From a checkpoint of a small multi-label image tagger.
Model: 24-pixel images, arch vit, norm layernorm, activation gelu, moe soft, num experts 16, patch size [2, 2], width 192.
Training: 6200 steps, batches of 64.
Data: trained on seven-segment displays showing three digits, 48750 training examples, 8.1 epochs.
Rows from block 3 of a small multi-label image tagger, named by matrix and row number. Rows with one number within an expert belong to one neuron, the router's apart. Each number is 128 + 32 x the weight over its row's rms, rounded and kept within 0 to 255. All counts start at 0.
Before each expert's rows are labels from the 100 images, of 14976, where the router gives the expert most weight on average: "responds to" is what is common among them. Only what is clearly more common there than usual is listed. The data: seven-segment displays showing three digits.
# router: slot weights (model.blocks.3.mlp.router.weight, 16x192, trained with AdamW), inputs 0-191
# up: expert up (model.blocks.3.mlp.up, 16x96x192), inputs 0-191
# down: expert down (model.blocks.3.mlp.down, 16x192x96, transposed), outputs 0-191

# expert 3
responds to: the digit 0; third digit: 0; second digit: 0; white glow
router.3 [110 143  69  97 139 177 170 124 107 106 137 106  82 140 111 110 173 136 108 178 144 102 166 158 138 187 175 105 138  51 140 138 142  79 104 177 108 147 160 112 137 101 109 120 141 104 125 134 143 106 145  89 176 164 137 178 112 126 105 160  99  80  88 140  93 156 158  86 144  93 120 161 126 105 101 142 164 117 130 138  80  90 143 172 153 150  84 126 145 161 102 136 142 111 117 175 121 146 173  81 135 118 131 165 108 152 143 127  88 107 132 133 114 111 118 133 107 110 183 108 188 131 127 137 100 161 119 248 133 187 126  64 123 170 122 136 111  96 121 137 159 113 139 190 194 101 122 154  89 153  44 164 109 140  85 150 131 176  89 138 196 155 148 112 116 152 110  80 151 170  83  71 135 140 153  98  75 124 137  71 153  94 192  72 127  96  97 147 169 109 110  97]
up.0 [145 199 130 155 109 147 109 106 125  96 179 139  77 158 175 156 143 174  50 126 151 108  77  98 116 123 115  87 119 144 129 131 142 154 224 122 102 134 163 121 130 152 114 119 131 114 146 119 112 124 215 128  91 172 123 114  62 176 122 132 199 159 140 153  63 120 175  99  72 136 128  84 148 161 143 175 105 163 139 126 120 101  99 174 161 118  86  81 163 131 168 161 113 121  95 161 103 144 104 164 138 157 103 164 108 132 183 115 133  94 121 126 161 169 158 127  69 112 139 173  79 126 146 132  94 154 150 130 112 167 108 112 162  89  77  87 137 155  99 146 112 120  96 160 150 112  97 154  92 159 141 157  98 100 110 155 144 138  98  91 103  40  84 109 144  99  90 162  78 121 107  83 143 179 189 113 204 127 162 151 121 127 119  97 117 132  91  82 126 113 176 151]
down.0 [158  78  84 100 194 128 156  90 102  88 142 160 133 130 119 149 175 122 162 177 150 177 170  76 162 138 158  97 140 139 129 140  77  55 104 108 104 119 104 109 117  80 125 125  80 188 122 101 150 132 133 200 145 124 120 105 113 161 154  86  98  92 148  91 197 136 120 153 145 178 127 162 124 106 143 150 204 157 165  91 118 167 150 127 170 140 203 132 153 120 127  90 127 109 139 109 150 170 103 125 152 148 116 115 154 117 110 146 101 108 128 158 109 138  68  96  77 172  78 171 117 171 151 165  57 154  91 177 113 133 149  86 157 162 199  82  99 146 136 127 122 181  80 145 206 122 197 137 109  91  72 106 101 145 120 146 152 176 115 138 159 174 141 121  73 136 115  90 101 160 104 161 125 176 144 142  81 115 148 103 124 166 141 116  91 134 141 164 109 128 142 122]

# expert 8
responds to: the digit 7; the digit 4; third digit: 7; second digit: 7
router.8 [ 62 113 191 165 110  82 191 171 125  92 149 161 108 125 159 153  51 160 132 158 178 133 104 139 117 113 108  97 149 122 126 169  99 103 176 139 188 131  96 110 119 120 123 107 121 112 136 118 142 124 139 180 101  94 114 165 181 111 186 146 149 138 156 105 124 130  61  97 116 146 169 144 119 220 103 112 157 125  75 189 104 135  96 230 106 174  90 152 106 124 104 117 115  98 129 143 105  94 127 187 126 179 132 178 137 144 113 117 129 115 101 150 165  90  91 108  88 128 110 148  99 148 139  82 178 127 107 180 105 124  60 105 101 136 105 120 107 114 143 138 114 117 127  94 167 134 152 148 154 162  78 157 151 168  56 151 164 142 181 111 144 109 120  69 106 124  83 174 135  78 102 111 132 163 148 123 185 178 127  85 109 158 102 165 116 118 144  89  69 149 150 121]
up.3 [143 136 119 156 168 118 191  63 108 159 136 134 118 156 132 121 111 164 104 146 116 111 102  75  83  82 143 125 163 137 139 151 110  78  89 106  55 181 101 161 143  81 117 181  96 100 149  87 129 210 157 120 127 162 110 160  93 121 122 140  85 111 158 124 152 206 143  82 115 101 130 133 103 168 101 101 115 129 116 136 132 111  89 169 142 102  70 195 136 185 104 146 173 122  89  85 107 108 125 102 177 152 120 165 100  83 110  87 156  67 124 116 169 164 155 178  77 157  80  96 121 153 203 150 173 110 180 123 112 123  98 158 129 141 147 177 137  82 163  94 107 105  92 137 113 150 115 138 162  84 115 146 121 186  98 138  98 106 153 124 163 147 157 153 185 163 168 177  73 132 127 127 119 109  92  54 125 107 148  83 105 119 109 165 161 104 100 112 156 134  94  94]
down.3 [ 85  90 104 123 108  84 157 137 119 133 129 152 119 100 127 136 101 124 175 117 156 127 129 174 133 110  89  69  59 134  90  60 109 151  88 107 171 131  93 156 110 115 130 190 105 146 148 158 118  86  58 141 116 178 146  84 153 117 137  86 127 158 140 148 183 105 133  89 137 178 166  90  96 138 158 108 108 123 128  67  61 209 154  83 130 162 112 109 125 129 113 103 164 114  75 114 149 168 164 150 124 137  92 134 147 152 186  67 136  77 146 157 145 120 140  92 147  96 107 183 112 123 126 117 125 145 107 138  89 147 162  80  74 113 161 118 121 114  90 140  70 114  84  30 143 125  82 136 110 126 154 126 165 128 118 113 123 157 116 106  58  85 143 161  97 138  70 141 147 187 149 159 136 117 201  85 111 143 122 132 130 135 131 142 166 136 129 147  41  96 147 184]

# expert 5
responds to: the digit 4; first digit: 4; second digit: 4; third digit: 4
router.5 [126 127 117 164 175 105 169 122 105  95  95  98 136 101 132 114  93 178 103 149 170 136 125  98 153 134  89 146 122 119 133 152 115 181 118 131 137  59 117  95 118  91 190  94 133 142  64 179  89 138 136 121  76  59 141 164  88 148 189 219 131 163 156 127 159 122 111 173 134 128 151 142 169 145 112 102  86 152 125 108 166 160 100 194 121 152 157 142 110 112  53  79 132 123  74 108 159 113 107 144 100 119 103 167 129  88  95  99 141 170  48 145 152 138  58 155  82 156 149 175  61 145 110 108 124 152 103 111 114 134 124  91 127 138  94 112 161  83 127  78 126 112 177 173 158 169 154 125 100 115 144 158 179 132  82 152 130 122 136 132 150 107 131  82 145 113  84 152 139 113 130 159 121 184 133 169 165 167 125 120  84 153 103 199 171  70  93 165 139 173 138 163]
up.1 [131 161 129 161 107 119 111 132 176 142 217  84 142 150 132 163 159  89 137 130 175 126  95 121 170 164 119 139 140 128  87 145 101 127 158 112 142 100  92 105 156 191 149 158 133 115 177 114 149 117 189 144 118 142 169 114 134  87 178 167 113 128 105 165  46 115 117  79 134  53  59 148 140 114 163 126 149 133 123 112 117  85 114 181 217 146 148 108 101 107 146 121 177 178  84 156  78 173 136 162  56 185 108 130  99 104 139 116 154 145 111 129 107  79  86 136 132 141 116  89 137 100 124 142  78 137 143 181 140 115  67 117 117 115 110 167 149  80 170 104 155 148  89 115 125 139  36 129 134 153 129 140 140 141 118 113 159 118 143  87 161 166  84 130 137 172 161 113 111  72 156 161 217 135 157 130 190 121 112 138 128 148 127 145 135  79 164 101 126 144 186  94]
down.1 [107 132  95 165  81 120 141 131 115 107 121 126 141 111  64 201 108 161 130  68 165 112 156 106 190 125 143 184 104 116  97  67 192  96 138 152 175 126  98 130 127 108 113 108 125  97 142 160  99 117 146 159 114 125 146 161 126 110  86 144  72 155 121 162  89 122 138 138 106 168 131 147 128  71 106 144 122 138 147 143 161 112  66 117 107 136 203 175 108 143 138 107  92 128 101 151 184 162  92 123  84 131 187 210 115 190 111 140 120 145  96  99 187 145  74 131 117  71 121 169 109 117  83  95 112 161 224 134 152 154 139  57 163 132 115 102 108 139 137 150 133 112  82  54 151 132 121  81 150 133 105  74 175 134 113 167  78 138 147 134  86 195 177 133 121 156 132  97 141 139 127 146 126 132 123 191  76 168 114 142 111 150  69 144 135 100 150 126  98 127 107  88]

# expert 13
responds to: the digit 6; the digit 8; first digit: 6; third digit: 6
router.13 [146 109 119 156  97 144 162 143 152 129 145 153  87 188 130 186  88  73 143  98 158 157 129 108 151 156  99 113 102  92 140 170  91 165 124 132 160 159 149 165 116  67 133 185  98 144 107 135 158 134 133 112  90 165 104 156 124 171 135 148  75 160 164 171 105  66 119  77 156 177 118  89 159 102 113 133  74 179 152 116 139 172 123 163 183 108 169 100 150 125 147 117 142 133 101 172 116 154 154 152 143 112  54 131 116 136  83 108 162 133  88  58  84 126 110 122  75 124 122 174  90 158 110 154 103  98 109 110  97 162  67  83 116 141 113 150 144 173  74 109 131 156 177 143 159 113 109 112  36 139 115 175 111 158 106 197 115 106  99 133 158 112 168  79  67  93 120 139 175 163  89 122 123 106  68 120  82  93 102 168 145 194 149 111  88 132 101 157 163 112 125 116]
up.1 [130 142 129 155 123 149 182 110 123 176 144 110  72 131 136 156  97 115  98 129  94 105 119 122 212 158 132 133 152 184 148 163 181 168 115  92 128  94 116 147 103 103 111 138 128 120 145 188 129 124  98 152 121  97 115 140 124 148 201 226 115 117  93  80 152  68  96 165 120 161 193 132 178 155  62  86  59  63 112 132 152 107 117  99 109 163 174  86 138 167  77 186 123 154 105 113 126 118  75 140 168  95 108 170 178 121 138 146 127 134 125  78 134 140 152 106  92  90 166 135 143 125 168 116 149  71 158 167 119 155 140 108 101 144 130 166 121 145 118 162  80 112  77 163 180 186 143 166 163 136 132  42 125 116 138  73 114 111 131  91  59 172 111 114 125 100  56 114 115 130 176 127 112 155 131 133 115 134 161 143 161 141 104 149 134 112 101 152 144  86  96 118]
down.1 [ 67 125  77 132 144 124 143 159 148  97 149 140 101 143 100  65 142 143 121 124 150  87 126 121  82 188 190 120 151  78 137 182 177 115 148 149 124  93 208 160 127 150 168 124 191 120 128 102 108  90  89 148  53 166 137  99  77 104  44  92 133 144 168 115 105 120 143 164 133 161 110  81 153  93 135 164 150 110 160 158 109 136 145 161  94 177  71 147  91  86 175  73 128 144 127 128 134 124 157 200 145 104 143 156 129 129 149 180 177 118 163  69 118 117  77 155 138  61 176 137  70 147 116 117  69 149 102 174 127 112 110 173 147 141 115 133 141 118  96 173  98 117  92 160 145 124 117 160 105 122  94 194 177 149 104 125  79 165 106 124 141 143 101 183 101 139  89 115 127  69 147 124 113 135 122  63 124  90 161 102 100 126 145 122 131 181 148 108 122 130  89 126]